Rows from block 0 of the decoder of a small segmentation model, named by matrix and row number. Rows with one number belong to one channel. Each number is 500 + 25 x the weight over its row's rms, rounded and kept within 0 to 999. All counts start at 0. Numbers have three digits each. After the name is the row's rms in percent of the matrix's.
After each channel's rows are labels from the 100 images, of 14976, where the channel reaches its highest value: "responds to" is what is common among them. Only what is clearly more common there than usual is listed. The data: scattered letters and digits in many colours. In brackets: how many of the 100.
# convs1: 3x3 conv (decoder.mid.0.convs.1.weight, 96x96x3x3, each kernel summed), inputs 0-95
# convs2: expand pointwise conv (decoder.mid.0.convs.2.weight, 192x96x1x1, transposed), outputs 0-95

convs1.5 097:548475490486477534495500479528515492501502498472490497500502441466502493460502498486472504488479481556502489484498500525542421493509516544500484499519497561484539485505484501463495424515506512508472499500510510460495438518521491503554534487525480510504518483484500481497514499513473481487
convs2.5 090:500500500517500500500435458500500500458500500500418500500500500500500444500500470500500500500500500459500500454500500500500500500500500500576500460500500500564500500532468500500500538500500500500500530500500500500500528500464500500466500500500500500500429500500500500500470500500500546500
responds to: the character 3 (31)

convs1.23 086:470515469472500468522462477493510492466515479491490459506501509482468508509483470463494520478491511413543469520511463486483506525500498467469479491526500494480486509456479497456478538482459482494485487509518524490479493479473523467463475511491503506560500516452495490448516465479485484496
convs2.23 127:500500500500500500500459435500522500551500500510474500532461500500430500500510500500500541500500479541472500500500500500458539500500500500500500500526500500542500464475500500500500500532530468539500500500530546526512500500500477474470482500570500500500500500500538500566432500526500500500
responds to: the character 1 (52); largest: 1 (51); count: one (44)

convs1.40 113:498491482498486522514491479516509463560503500492502450479575495492528523490480473491520532502499514507463479500494500545487435512492520525482500471479520506466467520500477521532482503492464514511491446504499468500509498476512440519501498516491478500408500461483518499512494500507472477504
convs2.40 120:500500500500500475500456471500500500500500500473445500500500500500500500500546500500500561453500500500500477442500500500500500500500436534544500500500500500500500500500469500500500500500500555500500473500500547543500500500440500500500535458500500500530500500500500416500500548500500500500
responds to: the character O (68); largest: O (64); count: one (41)

convs1.86 088:487501484522444461458511510487500500496493436515482525494512442493476531488505510500483464472482528500420517494539491503481479515487510508545531481503495479480508474485496498493525486489513512535517453489518471469492466494503556461493531487476513492466498517518524449498479484481461515512
convs2.86 108:500500500550500537526529500500451500500500470500516500500500475500500500500455454500541500500500441500526479500486500500500462471500477500500500500500472443457500500500500500500547500500500518469500551500472500500500500500531532500531500468500471500500464475529500500473513500500500533556
responds to: the character W (46); largest: W (45); count: one (37)

convs1.48 093:507534464511500474468492515493498482474500513527479484489464500487489534492519481461478499493505499500463503454489513473511509582510486537526515480507551466488503489514499492524484505522496494484513437444516486526494505441464534514516538525514507511453483497573496510515504500500484470513
convs2.48 085:500500500500500500500500500500500480500500500500549500470500500500500500582500530500500500500566445500500413465500500500570500500500500549500541500500500460437500500500500500550500500500500500500500500500500500500500500500500500554500500500500500500532500544500500451500500500500500500500
responds to: count: one (58); the character E (34); largest: E (33)

convs1.50 095:528480524490501517411495491477506512491504502510502522522508472485508497492491511489530509506494498532489531479522508525530478475500530514505454525513455554475489492507474466530508440501512519500447481513535524492536491536478506507523512520509506520439492520479497491449500504470459448495
convs2.50 093:500500500536427500550436500500500466466569500488500500500500500476443548500500500500500500500500500423500500500463500500500500500528473462500500544451500500564534543500500500447500500500500500500500547500500500500500530500500500500500500489500459529500453500500500500500467500500500500500
responds to: count: one (56); the character 9 (40); largest: 9 (35)

convs1.9 092:509519507503499446474468514476504475486470517509493531528574442487469524486512542513490471476494476507463500539500522475497451549491492485519517467476515472511488500510519457471498443514557490489518485508494500474507478487466491501470529499480500523517506516498505523508495531452473533496
convs2.9 092:500500500500466500447500500500500500500500465541574500500500500500511500500500468500522427500500401500500500552449500500580448500500438500500533500500500500500500500500500482500500500500500523500500500500500500533500500500500500522500500500500500500500458500500500500470500500500500500500
responds to: the character W (65); largest: W (51)

convs1.25 094:549499515500500461493478500508506505489470526509492444515537513494492498492538522519478494494501494522443543500497479475526495525510508467510502497516531510475497512507470505486477475517538510501514433466508495530478478509493551507544545494519480470485484511535500446511520515439483478559
convs2.25 058:500500500573500585551500440500465439500500500500500500500500438500529500500421500500500500500546500500500431500500500500500500500500500500500500500500500500500500500500500500500500500500435500500500533500500500500500582547500500500500500500500398500500500500500548500500500500500500585500
responds to: the character B (26)

convs1.62 125:506461583509517458491512494471497485480469464504505500522451501500481503467479472468507496541516504481566562482491487460535459478498484505502510510520477521459523490516458512500498475473479487496440513500521489512519465523516492497516505503524548504485521490460493488518490511511516526502
convs2.62 096:500500452500479556555441500438500500500565535445500500500500500500500524500500500500449500500500567500500500523500500459500500500500461500500500557500500500516500477500500500500454500452500500500500500500500439500500500460500500500500500500500500500555500439507500500500500460465450500500
responds to: the character N (29); the character K (27)

convs1.47 080:481521471465514515560481481529496467546477480508486460442479527514488535515510459500517512502491469480510507519519522503480483526513525536459509470506480468489514509478562466546497509500448469484491474547511471500484498469500491532475489500489512523460508472480481530505506457476487489512
convs2.47 061:500500500500500500500500556500527500500500500500474500500500562500500500500500551452500500500536500536500500462532500500500500588500460500500500500531500500500500500500444500500500500500500500500500500500500500500500500500500500500500563424500586562500500556500500500500500559500500474418
responds to: the character 2 (52); largest: 2 (46)

convs1.69 129:503526468512490514505453458501512488496505498487488452453512509533521516539501500496525484494483501521465500481492511554485486517501506536464472507489504502523461521492509514526472550538452500476503461521495517433456537489479516523500506504513469511489481472504503521514496475413510480506
convs2.69 122:500500500500500500500472500549530518449500462500441500500500500500500500500545500500500548500485500465500500454507479500455500500500500500500500500500511500549500500500461462529500500500500558548468500523500500500516500500500500521467500484550500500500500537500470500500500555500500500500
responds to: count: one (52); the character 2 (49); largest: 2 (46)

convs1.15 088:493518473505487501510416491514441495500510431512492474493445484508498502466527489467489512522478500490510522496520523473484485481509476500491474490492493493482498477482415516532496551520434514489483506532477514456501506493512508498467513519481488493521521500477526499461489507462487503500
convs2.15 096:500500471500529468534500500443500500500500531500500500500468500500451500500500500500500500500534566579422500500547500500459500549500500500445500579500500500522482500444429526500500531500526473500500500500500500500500563500500545500462500458500500544512534500471500467500438500500500475451
responds to: the character 1 (38); largest: 1 (35)

convs1.68 082:548488525508518454496524501458518505476461526501500531539549517487524509481500507500491478471496513526463511495461498454525538520492488458549510536495520504475505513522487471456477462508506517540524476475523509523493471500492524469545528487482437512537523544505484489515505515475500491491
convs2.68 065:500500500564500500500500457500500500500500500440500500500500463500500424500500553500500478500500500500500500500500500500500466500551500500500500500500500500533500572543500500500500500500399500500500500500500500445500578500500500500500500500500500500500500500500500500432500439474500500500
responds to: the character W (38); largest: W (35)

convs1.3 090:500504454510484494446479489483541521495497489458507512502443473467527521504507490512496499506506503513494520475511455514525439491482503584509499487498488508500519540464492524533511546518483491514474523503483494483459475477500550473482512498490462524505519458471497483514494456467508456505
convs2.3 098:500500500500500500500473500558500500467500500500436500500500500534500475500557500500500547479500544500500500460500453500500500535522500500500500464500500500500500500500438449500500500500500500500500500500500500500500500500500525500500500500542500451459500500500450460540444568556500500500
responds to: count: one (42); the character 7 (39); largest: 7 (33); the character 2 (30)

convs1.58 092:469508510516489475498454510478527510512422483493508508534539496511523536488475500482467503494479497520409524500512479468510510489516439566514476478520538493510538482501526521497466477494483483508500490538517480464492496493506435496510492500500520509495506507539500529490521522509499487500
convs2.58 076:500500500500500500500500437500500500447500500500500500440500500471500500500500500500500585500500500500500545500500500500500500500500500500552500560500500442500500500500423474500500500500500572500500500500500500500500482500500500500500500500500500500500500500500500500500557500550500500500
responds to: the character R (39); largest: R (26)

convs1.33 081:463544465500491512549499493515479494471478434510495518499475514461490490522500488465509520520500527509511481519500515494500485515494509428489481476458469474481506493473531482483472515502471489503474476503490489484516501492497457527469500515485526514468463478529483523479442549521523568480
convs2.33 098:457459500500500500500500500500500466500440500462500473500500524500500500500500542483500500500500500500500500500500500500500500454500472515448500452500432523441542454500465582533479500500500439500500456500500500518500461500500500500458500500500500500500500500500500500534500500500541500500
responds to: the character X (37); the character Y (34); largest: X (29)

convs1.41 086:528482493491500493510512517474532478497491464485535492499503497491500489549461508428524511467461447523539467496521472507492545479503503507500491479496440529492486525483480556475513533528477500524497488500454497460488500535511482496514525456500474505500479510500478508472477466479448463500
convs2.41 092:500500500422500500541500555500500500500500555500500500500500500500477500442500462500423500500471500477546529500500500500500500500500521500500500552464500500500500500500500479500500500500500500500500529500459500500500430500500500500500500500500500561500500500475441500500500500500500442500
responds to: the character N (45); the character A (27); largest: N (27); the character 4 (26)

convs1.2 083:477551480510487473520493500492484509454496470511491494537459423487485524493504492492493504500525517449487504534496539440507540510499521489536498500514536465498498457500550436493487527490492508474499509500505490500502478497494481487479526520472516473486488468526471458505481560500501537500
convs2.2 115:500500500500500500459500500500500500500471500500558500500544521500500500500500554500512500500500420538500500500500500500546500500473418470500533452540449470481520500480500500500500500500500475500500500500500500500500500500471500500500500500500500500500500500500500479500500500500500500500
responds to: the character Y (48); count: one (44); largest: Y (43); the character X (40)

convs1.13 125:472479498477535558522520484477457505484514478462507503511469523491516482525483480465513508510472533499541529483505495518478506483500506501452524517456421522460526490480450525529497514480492506499526521494463511525535494520476476533509464492499507524506499477449506495488488485506511492435
convs2.13 099:500500500500500500500500471462465531500537571539500500500458500500500500500500500473500500500500586500500547500520500500421517530500560500500500550500500528500483500500500500458500500500536500500500500533500519465500500500500500500500500500500500500500500500500534500500500459500500500500
responds to: the character W (44); the character N (34)

convs1.6 082:506508516517507484505466500508480484483515453482516508522405484478488511507515477477481522491516441492476492477493544448491509500559484467510489485488462500500500436499514542500498526481485494512487511543504534488566514525518450500485514502509504515525488494466500510512473538500517510506
convs2.6 048:500444500500500500500500500500500500500500500500500500500500500500500500500500500500500561500434500546500500500500500500500555500500366500500500500500500464500500500454468500500500500500500500500500500461403500500500500500500500500500500500500500500500500455500463500500500500500450500500
responds to: the character Y (27); the character X (26)